From a checkpoint of a small image classifier: 0.597M parameters.
Rows from block 7 of a small image classifier, named by matrix and row number. Rows with one number belong to one channel. Each number is 50 + 12 x the weight over its row's rms, rounded and kept within 0 to 99. All counts start at 0. After the name is the row's rms in percent of the matrix's.
After each channel's rows are labels from the 100 images, of 14848, where the channel reaches its highest value: "top examples" is what is common among them. Only what is clearly more common there than usual is listed. The data: streak pictures of flow and ridge fields. In brackets: how many of the 100.
# convs0: expand 3x3 conv (model.blocks.7.convs.0.weight, 192x32x3x3, each kernel summed), inputs 0-31
# convs1: project pointwise conv (model.blocks.7.convs.1.weight, 32x192x1x1, transposed), outputs 0-31

convs0.53 056:81 79 41 51 52 57 69 42 63 50 43 62 60 69 53 50 53 42 46 50 65 65 29 51 45 57 51 43 48 69 50 54
convs1.53 109:74 42 48 66 49 62 35 45 35 32 48 55 57 51 56 28 39 42 39 62 60 65 63 46 42 57 45 77 54 54 37 37
top examples: whorl (31)

convs0.136 119:58 55 39 60 47 63 45 47 43 46 47 56 72 68 41 48 61 42 38 62 64 84 56 58 52 75 46 38 52 62 36 48
convs1.136 166:45 42 45 46 45 64 33 49 33 71 28 50 75 52 68 62 56 47 45 67 58 60 58 64 64 68 51 37 41 62 45 52
top examples: parallel (86); high contrast (78)

convs0.108 062:54 34 50 53 51 58 68 41 56 51 36 57 51 60 38 42 59 51 74 58 53 75 47 68 41 33 70 31 36 48 64 55
convs1.108 116:54 40 36 51 62 61 28 53 44 39 34 45 28 46 36 35 54 65 41 60 57 65 52 40 31 52 64 55 45 59 24 53
top examples: whorl (36)

convs0.117 108:61 53 58 54 52 60 30 45 57 46 33 49 58 50 45 54 37 57 52 64 54 52 76 48 51 40 42 79 77 35 41 65
convs1.117 081:47 41 39 85 71 58 33 52 50 44 57 52 65 69 61 51 32 54 46 43 47 40 66 45 28 59 36 48 55 46 48 51
top examples: waves (100)

convs0.170 061:67 50 61 65 55 44 67 42 51 58 33 41 55 59 49 63 44 66 57 51 51 70 56 57 64 27 55 57 73 30 66 43
convs1.170 117:31 35 49 60 80 40 32 55 59 58 45 59 53 54 56 38 43 49 38 70 59 47 34 36 54 61 47 46 51 41 48 23
top examples: turbulent (31)

convs0.83 096:54 56 64 41 63 53 41 30 48 74 29 44 49 53 54 57 37 51 46 57 55 41 35 47 51 47 17 72 42 50 35 55
convs1.83 109:73 43 56 51 56 73 46 24 32 41 36 47 57 37 72 37 40 39 48 54 54 47 50 55 65 67 34 57 47 49 51 62
top examples: loop (30)

convs0.71 145:39 20 49 45 53 35 76 46 50 54 40 38 31 30 55 37 44 37 43 64 54 57 33 64 47 41 48 60 50 56 52 64
convs1.71 094:42 34 44 29 54 31 74 52 69 47 53 34 36 38 42 40 53 50 49 53 45 67 39 63 35 27 52 38 45 55 59 53
top examples: source (28)

convs0.164 131:57 73 45 59 48 67 47 57 66 42 48 40 64 27 39 51 35 56 52 67 20 53 55 41 44 57 53 52 66 68 56 56
convs1.164 081:67 39 23 67 48 47 47 30 60 50 49 55 73 67 63 43 48 48 62 40 52 55 60 64 65 43 33 54 63 54 56 66
top examples: high contrast (97); whorl (29)

convs0.138 075:57 49 47 45 61 69 53 49 52 65 29 50 59 72 76 63 55 36 60 58 56 61 43 54 49 66 29 30 44 53 59 41
convs1.138 096:53 40 61 56 57 73 44 47 40 35 54 44 57 48 73 53 65 51 69 35 51 35 49 59 58 71 76 54 50 52 53 70
top examples: high contrast (92); waves (46); whorl (35)

convs0.174 135:72 55 40 41 43 51 58 56 42 33 63 46 50 55 47 42 73 24 40 48 41 42 55 54 73 71 44 48 54 67 34 44
convs1.174 159:62 62 52 67 49 58 45 51 58 41 73 66 44 42 38 42 68 56 55 35 33 39 67 37 57 58 62 49 66 34 70 44
top examples: high contrast (71); delta (33); loop (27)

convs0.104 127:43 25 37 60 54 33 55 54 65 51 52 64 71 75 60 48 55 63 55 35 65 34 55 53 62 49 57 64 37 46 61 56
convs1.104 098:45 46 44 66 57 42 45 57 61 46 78 66 57 65 56 45 65 58 71 37 52 24 64 36 66 50 49 49 61 41 60 50
top examples: delta (28)

convs0.172 115:46 50 58 42 26 48 53 58 54 22 63 55 56 33 28 50 46 61 50 48 42 52 39 46 65 26 55 58 71 35 54 39
convs1.172 109:40 34 44 50 47 45 41 64 32 39 44 45 40 61 30 52 41 61 30 42 39 61 46 48 42 48 53 44 65 24 64 24
top examples: spiral (26)

convs0.78 117:49 49 48 43 44 53 81 55 46 40 58 50 61 64 39 50 73 40 52 54 49 65 38 57 73 70 49 38 50 70 44 33
convs1.78 116:48 64 45 60 58 65 51 54 52 48 69 58 41 36 33 36 74 51 47 41 37 52 63 24 47 61 50 35 63 42 73 47
top examples: whorl (34)

convs0.94 125:37 51 65 46 26 52 60 57 60 33 57 61 47 38 49 55 49 71 53 50 54 50 50 29 55 17 51 67 64 37 44 52
convs1.94 079:21 40 48 69 50 48 53 59 56 54 50 66 36 84 56 58 68 59 59 45 48 48 55 50 48 42 58 42 46 38 74 57
top examples: turbulent (33)

convs0.7 100:59 53 60 59 51 67 42 27 46 61 42 62 63 65 61 49 54 74 48 42 72 49 58 54 42 58 49 67 32 59 36 32
convs1.7 108:33 54 39 68 47 41 40 53 54 56 45 57 73 46 52 41 41 60 45 70 81 35 53 54 43 50 55 55 48 70 29 41
top examples: high contrast (100); parallel (37)

convs0.123 107:51 55 67 39 52 68 37 26 44 66 23 28 51 45 48 57 37 57 53 68 43 54 54 53 50 63 32 59 54 64 37 52
convs1.123 112:62 48 51 37 53 70 53 11 47 58 34 48 54 30 62 41 48 48 51 51 46 57 51 53 64 66 35 50 36 54 52 68
top examples: loop (36)

convs0.159 063:38 48 61 40 59 48 41 49 50 41 59 43 59 52 34 50 55 63 59 47 31 55 25 53 48 55 58 13 23 56 52 47
convs1.159 114:69 47 51 56 50 65 43 36 39 33 39 12 58 54 31 46 36 60 64 40 43 42 62 54 36 57 55 52 58 44 43 53
top examples: waves (36); whorl (28); pair of whorls (26)

convs0.27 086:41 56 41 37 50 40 45 63 55 28 67 51 57 35 23 37 42 67 37 43 35 35 36 39 61 38 56 44 37 59 54 41
convs1.27 104:56 46 34 45 53 35 38 47 50 47 55 53 37 55 28 36 43 67 28 27 32 38 55 26 43 44 54 50 54 39 55 34
top examples: waves (46)

convs0.89 122:46 60 51 50 31 55 43 58 53 23 73 58 67 36 36 57 40 70 57 40 42 44 62 56 50 35 64 70 50 45 52 43
convs1.89 073:36 26 46 66 51 49 44 58 47 55 50 55 45 83 52 53 55 45 54 36 31 57 62 59 48 51 63 52 46 32 67 27
top examples: spiral (27)

convs0.145 132:41 36 54 46 66 55 22 39 45 77 16 48 53 52 43 64 40 55 50 45 56 44 45 46 35 52 43 56 32 46 46 46
convs1.145 111:55 53 45 43 58 66 42 39 49 63 42 52 62 35 71 42 43 54 43 58 59 39 47 53 54 84 48 55 18 55 39 59
top examples: delta (35)

convs0.60 086:61 55 42 36 52 46 49 49 66 47 60 74 49 48 38 44 54 51 18 34 54 27 60 39 46 53 56 69 31 53 44 39
convs1.60 088:41 57 55 39 52 41 49 48 68 54 62 58 30 47 33 45 47 65 32 37 46 31 45 31 41 56 68 52 52 57 49 19
top examples: high contrast (99); whorl (35); waves (30)

convs0.122 128:44 50 47 55 50 59 35 36 57 73 27 53 76 70 47 64 45 63 54 45 69 54 47 57 38 64 49 40 41 60 40 36
convs1.122 095:54 45 44 55 40 62 37 55 42 58 39 47 78 39 66 51 48 49 49 59 71 22 57 58 41 53 62 60 26 58 38 38
top examples: parallel (58)

convs0.179 120:34 48 38 64 37 29 35 52 58 64 44 26 43 55 37 46 37 55 56 62 51 57 47 63 44 66 39 21 63 45 47 47
convs1.179 131:35 63 43 48 36 57 42 58 52 79 36 27 68 40 49 58 41 56 50 68 44 58 55 63 49 70 42 29 51 54 55 57
top examples: parallel (27)

convs0.124 122:30 41 52 35 33 30 46 44 58 72 40 31 40 49 34 58 31 46 52 48 54 48 41 66 37 51 30 43 45 47 34 39
convs1.124 094:44 46 48 33 21 53 55 53 49 53 35 16 52 37 50 56 26 65 56 55 51 48 54 47 29 38 43 42 44 50 38 51
top examples: saddle (27)

convs0.191 113:40 37 47 41 55 63 33 43 47 77 21 36 51 58 33 60 52 57 51 56 51 59 43 41 43 74 49 38 43 62 37 42
convs1.191 081:54 52 44 38 31 57 51 32 48 66 38 45 65 23 65 40 52 50 52 65 61 60 46 55 57 58 54 53 20 50 32 60
top examples: parallel (43)

convs0.166 109:41 39 55 43 66 58 25 35 49 72 31 54 58 48 36 61 42 51 52 36 55 42 42 48 41 51 35 64 20 40 43 50
convs1.166 097:51 51 41 36 61 60 41 56 37 67 34 45 53 19 50 49 42 43 30 69 55 33 44 44 39 67 39 61 32 59 45 49
top examples: delta (27)

convs0.20 047:66 69 70 49 42 42 59 48 51 49 65 44 44 67 16 54 50 47 63 42 48 70 59 42 43 55 52 55 71 44 56 36
convs1.20 101:59 48 42 57 19 47 49 25 60 54 29 47 73 57 47 53 38 46 59 49 58 55 67 58 75 56 46 54 46 43 46 35
top examples: high contrast (90); pair of whorls (49); whorl (47)

convs0.183 066:40 57 48 56 37 51 62 67 51 53 50 55 48 55 27 48 68 41 41 80 51 69 25 37 55 53 41 32 62 51 53 41
convs1.183 088:35 58 37 19 35 52 37 45 66 75 43 47 57 43 48 51 66 55 41 46 39 64 65 47 64 66 49 32 48 46 53 51
top examples: high contrast (89); waves (72)

convs0.23 136:46 28 39 57 60 33 74 47 43 54 46 56 36 36 44 32 46 43 52 47 58 43 42 63 52 29 72 74 39 50 53 58
convs1.23 101:45 44 45 64 77 45 45 41 68 71 44 70 59 60 49 42 66 44 50 60 61 59 41 57 61 62 58 43 28 37 58 36
top examples: source (25)